{
  "model": "contrastive image-text model",
  "dataset": "patchworks of several textures",
  "loss": "softmax",
  "residual_init": "none"
}
Rows from block 9 of the image encoder of a small contrastive image-text model, named by matrix and row number. Rows with one number belong to one neuron. Each number is 200 + 30 x the weight over its row's rms, rounded and kept within 0 to 999. All counts start at 0.
After each neuron's rows are labels from the 100 images, of 14976, where the neuron reaches its largest size: "peak on" is the class under the peak. Only what is clearly more common there than usual is listed. The data: patchworks of several textures.
# gate: MLP gate (encoder.blocks.9.mlp.gate.weight, 384x192), inputs 0-23
# fc1: MLP up (encoder.blocks.9.mlp.fc1.weight, 384x192), inputs 0-23
# fc2: MLP down (encoder.blocks.9.mlp.fc2.weight, 192x384, transposed), outputs 0-23

gate.42,209,260,206,151,229,166,134,236,178,246,180,203,231,184,131,211,253,206,173,244,209,177,213,192
fc1.42,221,194,216,189,211,168,209,246,156,222,177,212,234,203,102,178,190,218,202,256,202,179,203,236
fc2.42,155,252,293,220,188,213,203,195,224,168,201,185,200,207,237,194,254,166,237,142,214,147,193,197
peak on: crosshatched

gate.343,206,236,229,184,236,172,208,156,226,206,237,169,148,161,201,190,208,209,153,204,232,218,201,172
fc1.343,208,171,198,207,209,146,173,165,240,262,226,224,169,183,180,212,194,147,243,137,235,211,168,222
fc2.343,165,226,201,200,169,159,198,206,207,218,221,132,176,257,161,147,129,203,165,174,164,175,168,195
peak on: labyrinth

gate.359,178,237,218,198,212,224,190,192,219,188,184,156,176,198,201,183,227,198,142,211,254,187,181,224
fc1.359,222,246,212,199,231,208,138,206,194,256,181,209,194,231,166,180,220,190,184,196,211,197,175,187
fc2.359,172,208,212,187,216,166,186,193,171,174,140,244,223,250,220,173,184,172,195,215,163,199,168,236
peak on: triangles

gate.102,167,154,210,219,182,264,128,203,243,201,157,282,198,230,205,189,211,196,201,244,172,207,183,122
fc1.102,210,229,240,243,201,143,249,184,196,184,232,149,206,137,218,171,175,170,237,190,229,253,220,263
fc2.102,182,184,211,189,207,209,210,226,255,255,168,207,165,173,204,190,170,199,195,209,224,210,187,208
peak on: spotted

gate.189,218,162,183,192,200,233,254,221,245,182,171,153,176,188,204,160,163,153,157,184,251,224,223,205
fc1.189,227,204,194,239,252,238,259,212,190,158,209,197,243,199,153,228,170,184,173,190,255,230,240,214
fc2.189,187,201,236,121,193,184,211,202,195,172,192,231,238,154,201,205,213,164,196,180,216,211,184,220
peak on: wavy

gate.52,205,140,212,229,156,233,224,252,220,203,208,172,191,189,212,223,148,164,237,176,237,174,176,201
fc1.52,189,159,186,211,170,237,232,186,215,233,216,188,241,202,247,196,162,144,214,190,212,191,187,259
fc2.52,194,187,155,195,215,214,201,214,232,175,150,195,191,237,203,215,227,235,168,213,173,125,171,149
peak on: striped

gate.322,211,246,247,224,222,180,189,227,214,235,253,240,204,173,219,180,173,172,194,209,217,186,284,188
fc1.322,242,182,203,184,167,185,206,197,185,225,207,197,192,193,227,230,191,196,210,154,198,174,207,203
fc2.322,170,151,168,204,190,194,188,235,167,190,190,199,213,194,169,244,264,210,211,220,227,227,216,196
peak on: brick

gate.255,165,220,199,254,177,225,259,161,210,197,247,164,201,186,150,143,185,198,169,178,176,185,210,251
fc1.255,151,235,246,239,167,206,266,143,174,222,208,214,231,169,169,143,211,172,208,202,159,207,203,251
fc2.255,152,219,225,242,216,249,186,197,194,168,211,178,183,233,207,227,194,188,195,146,203,165,242,238
peak on: camouflage

gate.92,234,181,217,186,196,184,262,196,223,247,208,141,185,196,205,214,229,183,193,187,228,177,174,224
fc1.92,182,211,144,215,141,208,183,214,260,213,202,187,196,208,222,204,194,189,216,173,209,170,242,215
fc2.92,195,251,236,221,190,241,168,162,208,194,189,171,218,174,222,182,231,241,167,158,217,186,151,219
peak on: marbled

gate.337,212,216,224,263,265,201,212,216,178,207,204,191,194,217,165,255,262,134,176,189,220,242,152,174
fc1.337,179,201,135,227,193,180,226,219,241,210,200,238,191,227,203,201,208,167,179,205,205,166,213,239
fc2.337,195,129,185,253,212,230,200,138,238,177,237,222,180,157,218,203,170,230,209,193,163,198,186,173
peak on: studded

gate.270,216,158,234,259,199,280,190,184,195,154,168,239,201,224,187,198,227,165,159,203,192,155,167,202
fc1.270,182,157,225,250,211,252,147,210,203,205,191,192,217,213,176,198,196,200,155,223,222,168,191,249
fc2.270,114,203,208,148,214,156,151,172,211,182,260,203,157,225,170,199,176,179,215,213,199,146,241,183
peak on: camouflage

gate.211,83,208,193,220,208,177,160,208,193,129,226,226,209,151,224,215,170,211,191,159,194,209,231,209
fc1.211,324,223,228,180,243,229,210,193,233,214,239,163,218,226,222,189,235,153,192,232,210,236,177,169
fc2.211,179,262,278,226,201,204,244,248,243,240,220,155,193,245,161,199,185,189,221,225,242,175,174,162
peak on: wavy

gate.128,201,221,158,227,209,200,205,215,214,144,149,153,136,173,162,243,226,179,207,184,234,238,201,205
fc1.128,164,178,174,212,201,217,229,205,171,241,202,222,252,226,227,222,223,196,209,216,186,186,226,184
fc2.128,248,195,207,204,205,240,232,250,228,178,149,196,191,113,163,230,201,168,216,163,208,266,227,192
peak on: striped

gate.357,187,196,211,219,188,194,213,168,163,228,207,171,153,198,119,236,201,140,227,242,199,205,210,251
fc1.357,215,259,174,241,197,207,183,254,240,258,180,219,220,187,225,212,189,255,154,216,190,203,206,223
fc2.357,211,214,219,157,220,200,237,211,206,222,169,205,274,187,224,197,183,115,189,213,207,182,252,189
peak on: scaly

gate.365,189,191,183,270,230,254,205,188,173,216,224,214,198,180,198,193,137,181,201,191,231,239,197,184
fc1.365,212,181,197,226,213,174,220,217,170,174,139,239,206,260,214,273,264,153,170,203,203,189,211,216
fc2.365,251,188,241,196,166,169,171,227,182,203,143,224,201,215,220,210,171,228,233,212,183,160,159,188
peak on: studded; dotted

gate.144,197,216,240,231,178,214,214,170,268,198,182,253,135,248,198,198,138,136,142,235,178,211,190,207
fc1.144,185,198,229,248,243,158,203,202,213,209,219,272,173,168,183,242,170,211,132,218,242,197,209,205
fc2.144,178,216,202,148,170,235,272,157,204,136,189,229,230,173,200,226,216,206,223,205,176,147,221,212
peak on: studded

gate.199,198,187,221,204,157,266,221,190,225,168,233,166,220,121,212,133,180,206,207,223,228,196,190,246
fc1.199,222,227,216,201,161,205,189,246,134,201,122,198,210,240,208,225,193,217,205,213,217,206,150,177
fc2.199,209,277,202,132,170,193,194,154,216,207,220,204,174,209,214,196,168,189,185,179,232,174,223,149
peak on: studded; scaly

gate.177,186,196,181,140,196,143,203,182,214,234,142,190,214,169,203,188,163,217,164,173,208,206,224,226
fc1.177,180,218,221,141,243,215,153,224,219,171,152,197,171,242,202,197,257,225,239,147,285,201,196,220
fc2.177,194,193,175,219,181,205,204,165,182,198,149,198,212,243,174,158,266,231,191,233,173,159,177,203
peak on: spotted

gate.127,212,217,152,263,220,210,167,182,197,169,176,184,227,164,163,218,172,205,220,173,235,208,207,212
fc1.127,119,242,144,243,212,194,184,152,238,162,212,219,193,206,198,232,193,222,255,181,234,223,199,206
fc2.127,157,209,252,257,224,195,207,182,224,176,261,247,255,189,189,199,200,228,219,206,209,167,150,134
peak on: studded

gate.95,209,210,152,218,200,222,166,205,184,168,169,175,198,176,164,194,204,181,151,128,194,179,204,213
fc1.95,216,166,230,188,231,209,208,174,176,205,244,198,192,192,206,247,203,256,278,224,183,212,205,185
fc2.95,150,168,166,256,230,232,147,199,186,178,256,216,203,266,211,191,200,208,218,297,226,174,239,167
peak on: wavy

gate.50,247,216,218,188,214,185,183,194,158,169,215,231,204,197,194,202,225,150,175,154,238,183,211,184
fc1.50,157,236,168,239,199,175,217,186,210,227,194,182,199,193,166,169,211,178,248,240,146,192,194,175
fc2.50,220,203,261,236,223,149,283,226,223,197,265,184,190,221,189,224,177,164,194,233,151,189,250,119
peak on: wavy

gate.196,206,190,223,204,186,180,161,169,242,187,197,195,173,157,179,218,233,196,193,178,208,232,132,191
fc1.196,213,231,178,157,247,214,188,239,151,214,225,180,192,172,215,204,154,221,230,218,198,218,228,239
fc2.196,127,256,200,188,202,171,185,221,170,167,153,205,123,227,196,212,193,205,208,183,157,198,221,201
peak on: labyrinth

gate.180,125,145,278,166,234,226,235,146,169,198,157,174,177,214,172,222,222,203,224,183,245,168,201,205
fc1.180,190,194,214,154,209,185,208,190,218,238,210,165,213,192,150,203,198,218,198,199,227,168,166,217
fc2.180,218,154,176,228,217,202,204,199,196,151,247,135,201,228,281,183,209,227,194,224,149,148,190,178
peak on: marbled

gate.181,185,213,132,251,196,203,232,170,185,158,200,181,160,188,206,138,168,145,208,236,217,192,177,147
fc1.181,200,216,236,146,201,214,222,162,246,186,169,232,195,215,173,220,191,234,197,195,171,215,266,172
fc2.181,186,169,206,229,186,229,202,151,210,131,204,223,168,198,172,216,215,171,192,150,198,251,135,116
peak on: brick

gate.240,176,203,242,180,177,183,197,239,204,210,245,218,166,193,193,174,242,242,234,199,190,192,196,220
fc1.240,154,183,266,251,196,229,226,208,149,184,217,204,189,156,238,192,253,239,227,156,210,184,233,151
fc2.240,213,239,248,175,277,229,291,207,178,162,268,184,170,181,218,200,219,226,193,232,198,199,223,208
peak on: labyrinth; zigzag

gate.182,208,138,198,224,244,133,217,188,146,226,283,213,242,213,183,171,179,231,219,186,212,203,150,216
fc1.182,168,178,214,172,236,230,200,155,166,224,229,235,223,159,193,160,191,186,151,172,182,217,156,223
fc2.182,189,160,181,174,153,297,200,182,192,206,213,183,189,171,182,219,189,197,187,208,165,248,216,210
peak on: scaly

gate.23,169,238,153,191,237,192,248,159,177,185,222,170,193,178,218,172,205,234,222,184,181,151,152,209
fc1.23,159,165,252,176,191,145,219,194,209,176,185,210,221,213,166,171,180,161,171,133,184,164,201,158
fc2.23,211,205,197,175,228,147,198,219,232,202,183,184,217,212,201,196,180,205,241,208,244,170,212,247
peak on: spotted; camouflage

gate.299,153,253,177,189,181,208,193,193,199,183,191,227,234,217,175,126,252,189,208,196,180,197,173,174
fc1.299,153,167,225,173,194,189,209,219,247,229,232,214,229,192,218,162,209,194,178,192,223,222,240,210
fc2.299,189,190,222,158,185,142,143,193,195,240,205,181,144,177,186,208,190,253,182,218,154,179,163,186
peak on: spotted

gate.265,133,147,206,226,212,186,182,181,221,179,249,198,209,200,193,205,196,232,219,166,209,217,237,229
fc1.265,189,159,174,195,220,151,195,178,111,202,205,205,225,196,177,187,147,260,194,209,160,234,154,147
fc2.265,218,178,201,181,246,153,209,192,165,232,151,164,207,234,153,205,240,188,193,287,213,170,196,150
peak on: studded

gate.110,231,208,188,195,151,176,223,186,243,202,198,176,227,220,219,211,231,110,272,226,169,207,201,154
fc1.110,204,231,187,208,201,206,206,210,240,223,211,230,177,238,238,216,234,222,180,208,230,241,207,227
fc2.110,251,188,282,255,203,188,201,213,183,173,186,167,188,187,186,232,205,209,188,180,243,197,162,172
peak on: spotted

gate.336,219,247,229,237,169,158,202,182,213,168,210,159,176,198,229,202,208,185,194,186,194,175,205,249
fc1.336,266,198,164,182,208,221,235,238,205,216,193,203,189,237,160,175,186,222,246,207,205,224,217,138
fc2.336,181,174,135,221,206,195,198,172,169,174,219,197,214,210,259,209,164,186,230,216,185,164,235,170
peak on: wavy

gate.176,169,193,197,253,231,226,158,243,179,301,232,175,163,240,190,185,202,148,200,193,204,197,125,152
fc1.176,250,191,208,225,171,164,216,255,206,253,210,133,179,214,239,248,155,174,243,231,241,206,202,197
fc2.176,233,189,114,237,213,227,194,145,218,193,166,210,234,225,190,185,215,276,190,193,197,188,186,213
peak on: brick

gate.212,159,259,183,221,191,161,195,158,176,212,203,166,229,204,192,160,202,217,234,170,158,195,188,265
fc1.212,151,241,188,218,194,186,182,139,199,216,217,174,205,246,238,195,213,176,207,194,132,192,198,270
fc2.212,168,205,194,218,181,271,214,210,177,155,216,208,192,190,145,185,257,133,173,162,155,157,261,246
peak on: camouflage

gate.58,154,227,200,218,226,189,197,230,203,156,216,175,149,174,201,190,172,223,196,221,190,172,250,163
fc1.58,204,216,155,219,182,230,171,175,182,184,211,178,227,172,215,181,172,217,215,193,184,181,249,186
fc2.58,197,261,153,170,151,172,187,171,243,200,242,144,184,208,235,193,221,249,221,209,160,146,215,249
peak on: grid

gate.0,263,239,236,245,162,205,177,175,235,220,234,192,184,185,211,212,211,187,246,179,218,218,186,129
fc1.0,178,217,215,176,172,188,267,150,207,234,224,209,162,200,175,190,256,235,215,183,212,250,176,244
fc2.0,226,211,155,222,87,223,242,213,169,211,219,217,138,217,220,169,288,189,229,203,219,179,224,154
peak on: triangles

gate.161,180,164,188,170,242,167,211,205,215,169,204,206,218,175,200,240,294,195,207,136,238,192,231,232
fc1.161,216,205,193,175,188,212,220,256,171,216,187,228,220,175,215,190,194,173,197,224,203,207,234,220
fc2.161,178,196,195,203,216,196,214,179,168,174,147,224,176,177,208,209,154,186,197,183,222,190,247,212
peak on: spiral

gate.223,189,166,162,230,197,185,184,185,203,195,209,144,176,203,140,165,186,276,228,145,180,239,184,190
fc1.223,171,176,198,189,191,189,175,202,212,134,205,271,229,232,223,196,187,204,248,202,162,225,220,188
fc2.223,197,184,221,141,172,266,247,197,194,198,207,200,192,157,214,203,187,116,195,179,217,204,175,241
peak on: brick

gate.271,231,216,167,183,195,220,203,212,211,210,180,183,203,189,209,206,239,194,225,193,210,199,212,262
fc1.271,171,209,120,191,172,189,167,194,218,177,242,174,203,199,186,221,192,203,201,198,159,171,165,153
fc2.271,179,201,212,220,201,167,191,206,167,152,201,214,186,117,179,162,227,193,188,207,196,160,203,173
peak on: spotted

gate.205,169,211,193,184,195,169,253,202,171,218,219,169,177,149,206,167,134,178,229,216,178,137,192,154
fc1.205,207,179,191,185,212,245,184,216,239,178,148,245,169,217,161,213,210,208,211,215,210,244,242,259
fc2.205,221,228,160,204,225,302,218,152,282,170,182,223,225,200,144,181,139,210,198,211,211,232,203,226
peak on: camouflage; spotted

gate.116,186,275,271,177,156,184,161,213,188,246,175,160,163,191,205,172,230,182,219,196,182,173,253,238
fc1.116,230,187,209,180,230,219,199,171,199,196,170,174,196,214,208,156,198,224,156,188,156,162,206,218
fc2.116,194,179,231,185,184,217,220,201,232,184,251,193,141,248,195,215,238,220,199,213,211,151,242,220
peak on: striped

gate.351,205,209,182,156,188,190,230,241,196,216,198,176,227,162,184,208,181,183,175,209,254,189,239,162
fc1.351,163,204,196,174,192,254,196,227,239,232,211,220,166,217,197,156,194,203,164,223,186,196,184,227
fc2.351,140,212,208,236,224,195,267,190,240,204,228,190,160,216,217,191,178,243,194,276,165,159,156,158
peak on: wavy

gate.349,162,180,154,171,196,193,164,206,245,220,229,197,212,210,219,256,131,233,202,230,173,198,184,255
fc1.349,207,208,199,200,257,190,202,231,220,186,204,187,221,196,205,222,178,295,221,181,146,182,245,255
fc2.349,155,175,268,232,232,232,219,197,229,228,175,165,145,176,258,240,213,174,176,175,237,192,217,184
peak on: spiral

gate.224,186,211,185,207,176,237,237,203,215,259,181,213,142,260,141,169,208,163,230,258,191,210,175,230
fc1.224,194,220,200,248,193,228,237,210,196,256,227,187,186,203,167,220,200,218,218,167,204,245,179,182
fc2.224,251,154,195,209,137,205,192,216,283,200,212,213,206,181,157,161,208,222,212,213,173,222,164,187
peak on: honeycomb

gate.219,174,227,231,220,203,170,227,198,242,207,165,194,147,149,182,203,196,232,215,284,228,173,185,171
fc1.219,164,212,183,200,188,231,205,176,193,184,178,157,217,215,272,222,188,207,153,195,172,179,194,218
fc2.219,164,248,156,203,198,152,120,171,227,215,199,174,229,180,221,212,182,181,202,224,140,248,201,139
peak on: honeycomb

gate.323,210,163,164,190,151,191,168,264,196,208,221,215,202,193,190,179,187,182,170,199,234,199,164,217
fc1.323,231,213,216,155,154,187,197,204,238,155,192,216,187,277,182,173,229,200,158,241,186,184,242,150
fc2.323,235,256,270,194,144,204,208,139,130,237,149,180,206,154,163,238,192,198,228,243,217,209,223,236
peak on: crosshatched; wavy

gate.317,225,179,180,177,205,199,234,229,184,230,275,169,188,199,219,223,218,216,180,238,155,135,188,217
fc1.317,213,222,216,182,229,190,228,208,177,218,273,208,157,142,236,259,174,182,224,230,145,175,209,224
fc2.317,188,188,158,192,241,190,201,150,208,212,177,178,229,218,126,201,178,202,196,197,193,141,245,206
peak on: camouflage

gate.53,136,215,175,182,189,193,228,178,219,141,129,195,136,209,212,191,213,195,153,152,184,218,176,174
fc1.53,228,186,176,178,194,197,285,182,242,146,174,126,187,142,163,161,199,221,238,200,225,160,164,169
fc2.53,244,176,169,264,196,195,197,203,193,207,173,190,210,166,183,194,223,182,166,173,215,205,206,173
peak on: speckled

gate.290,205,190,201,173,201,146,261,169,170,224,175,178,177,193,172,201,190,193,180,186,158,201,155,173
fc1.290,206,207,133,219,203,249,257,217,231,190,235,181,175,263,241,187,233,206,213,153,154,181,169,178
fc2.290,222,194,243,183,219,158,198,208,233,159,207,247,204,216,217,195,218,193,278,221,162,188,198,207
peak on: grid

gate.122,172,261,206,228,220,180,188,231,208,186,212,243,206,174,165,174,243,186,167,194,239,196,220,145
fc1.122,207,143,215,224,225,172,205,240,227,180,242,165,201,152,215,130,214,219,250,201,245,177,209,178
fc2.122,232,219,170,197,207,237,148,197,174,209,192,184,198,214,182,200,203,190,168,206,234,201,264,189
peak on: marbled

gate.78,183,169,172,227,197,175,236,128,229,189,271,189,265,161,205,165,189,204,190,160,175,201,166,190
fc1.78,203,175,180,202,154,125,231,212,186,196,240,167,238,152,199,238,184,212,148,148,154,149,223,160
fc2.78,180,217,211,225,207,186,223,202,238,203,272,180,228,157,232,184,184,243,195,219,228,177,203,212
peak on: spotted

gate.248,163,173,257,254,138,167,174,224,195,172,234,218,212,155,164,215,243,168,184,183,228,225,229,189
fc1.248,198,172,156,144,212,216,230,268,198,221,151,220,171,243,236,200,155,220,215,205,134,209,204,246
fc2.248,209,151,227,186,207,160,213,234,183,245,170,242,232,249,205,182,161,226,178,232,204,247,162,166
peak on: studded; dotted

gate.254,209,217,155,194,185,182,175,180,150,249,208,196,201,234,186,167,199,169,176,214,230,205,175,245
fc1.254,189,204,206,190,174,189,216,161,189,227,167,194,183,262,194,166,201,184,212,218,226,220,191,219
fc2.254,238,224,254,168,217,232,235,193,250,205,167,204,203,220,198,190,176,200,192,182,229,189,168,227
peak on: labyrinth

gate.237,176,231,196,252,212,141,200,225,204,225,182,169,196,236,177,214,239,231,197,197,200,168,207,238
fc1.237,211,180,184,198,212,205,156,212,168,188,232,157,272,213,211,190,241,194,218,216,204,235,194,217
fc2.237,209,185,142,183,151,192,233,180,237,202,218,196,184,177,224,187,225,232,228,154,155,198,164,119
peak on: rays

gate.31,174,150,194,246,175,168,174,183,173,232,196,182,129,251,183,214,246,194,189,207,244,218,187,242
fc1.31,157,174,229,249,217,231,155,182,254,203,210,138,123,234,177,187,262,183,206,182,224,213,152,225
fc2.31,209,165,182,185,240,179,213,175,168,169,193,165,208,187,240,202,166,180,247,205,229,166,191,177
peak on: striped

gate.373,229,186,143,251,193,220,211,199,223,209,232,190,193,246,211,214,206,239,168,201,201,205,209,241
fc1.373,207,176,151,197,196,216,242,278,207,228,199,260,192,220,210,190,217,193,162,236,241,176,167,195
fc2.373,164,199,160,192,192,151,208,146,177,189,241,198,169,218,202,135,163,198,183,216,214,158,174,208
peak on: labyrinth

gate.260,236,206,193,236,236,215,180,244,253,192,214,246,218,242,176,144,125,221,172,272,191,248,190,199
fc1.260,185,193,253,202,212,221,209,217,203,215,223,213,186,236,213,157,175,227,135,216,230,259,160,145
fc2.260,163,172,134,215,241,196,189,178,202,184,189,200,228,124,158,180,206,180,190,143,206,156,204,229
peak on: marbled

gate.238,159,185,176,204,231,147,224,194,200,221,222,187,190,194,147,196,175,175,216,179,196,221,122,227
fc1.238,211,197,151,181,212,241,202,290,165,178,186,215,213,193,196,163,191,211,272,211,198,233,217,207
fc2.238,177,174,165,186,221,175,150,216,198,232,150,226,199,188,152,243,221,194,166,211,211,235,183,183
peak on: marbled

gate.312,172,231,231,239,231,231,206,269,154,193,220,149,188,167,225,227,202,160,238,252,172,281,169,223
fc1.312,193,242,202,193,168,205,208,152,219,201,247,199,229,217,202,192,196,218,206,153,234,169,214,199
fc2.312,174,239,216,218,162,212,174,161,210,176,172,235,174,177,218,224,195,244,143,190,204,248,156,213
peak on: spiral

gate.113,218,205,216,221,188,174,218,213,260,209,200,182,163,240,219,178,221,191,232,195,252,235,177,163
fc1.113,160,256,199,224,176,208,189,219,209,184,166,220,153,169,182,216,206,233,189,213,229,168,212,233
fc2.113,202,206,211,160,226,205,215,169,193,193,208,219,253,195,226,199,235,230,185,211,185,244,207,180
peak on: grid; studded

gate.311,171,211,246,205,132,145,252,194,264,274,177,194,182,210,165,182,250,179,219,208,190,202,173,170
fc1.311,260,198,197,166,198,196,275,232,202,191,175,222,225,200,203,168,155,156,225,168,216,222,203,224
fc2.311,225,202,109,186,180,201,205,166,204,222,213,174,215,140,154,187,245,233,217,187,210,199,214,200
peak on: labyrinth

gate.214,188,108,185,206,205,201,203,178,127,240,180,245,217,138,288,210,196,159,221,224,235,223,238,234
fc1.214,191,199,223,133,215,227,210,218,170,158,244,193,185,215,221,216,205,240,221,195,199,151,206,150
fc2.214,112,219,205,211,187,179,201,225,219,190,196,221,200,141,151,202,230,258,145,217,194,254,145,164
peak on: rays

gate.230,197,203,263,238,158,200,209,213,231,194,210,199,154,223,206,239,190,283,230,211,202,208,187,192
fc1.230,216,237,226,213,159,200,210,231,205,197,209,237,141,176,142,169,193,151,168,204,155,209,243,190
fc2.230,182,240,172,140,176,144,193,169,164,204,225,239,237,145,257,233,128,242,193,263,240,214,226,229
peak on: honeycomb; looped

gate.136,220,158,246,214,230,118,176,167,206,229,159,245,171,215,189,209,180,187,230,221,212,194,219,243
fc1.136,174,202,171,213,163,276,242,233,173,199,239,192,179,210,247,203,226,194,147,221,212,210,197,154
fc2.136,241,189,185,198,199,217,260,193,168,177,228,235,209,163,196,218,145,202,188,149,216,218,165,160
peak on: rays

gate.367,199,152,184,190,152,186,195,248,160,175,164,212,223,223,210,158,202,240,202,210,195,167,172,169
fc1.367,256,227,230,219,193,224,216,194,190,209,176,190,184,232,208,230,172,150,193,180,210,201,210,249
fc2.367,200,263,231,180,231,200,211,145,188,201,179,199,205,186,204,203,185,193,200,141,209,183,207,190
peak on: grid

gate.90,230,184,182,180,250,146,180,252,219,196,185,240,164,198,167,231,220,188,192,204,173,161,192,216
fc1.90,161,218,172,154,242,175,225,233,181,212,226,251,245,228,187,228,191,166,223,187,167,163,189,170
fc2.90,217,213,225,245,144,221,190,211,191,206,201,177,200,243,144,197,221,202,231,184,177,137,179,175
peak on: striped

gate.9,191,198,193,199,186,191,230,193,161,200,148,183,230,201,191,247,237,228,238,203,131,186,205,197
fc1.9,164,197,164,194,172,235,209,208,220,217,250,197,199,183,232,172,140,174,209,198,212,237,163,189
fc2.9,249,186,242,198,116,204,177,187,243,179,207,139,242,152,182,193,163,182,168,196,198,235,229,213
peak on: grid

gate.354,220,205,197,246,162,197,178,216,250,242,204,190,185,181,256,246,167,215,239,188,204,140,176,99
fc1.354,225,202,191,208,229,170,226,198,191,178,187,161,180,186,169,214,277,239,239,202,252,224,235,135
fc2.354,184,161,190,184,205,155,164,259,188,178,182,212,192,218,198,212,237,176,207,182,234,177,213,222
peak on: striped; rings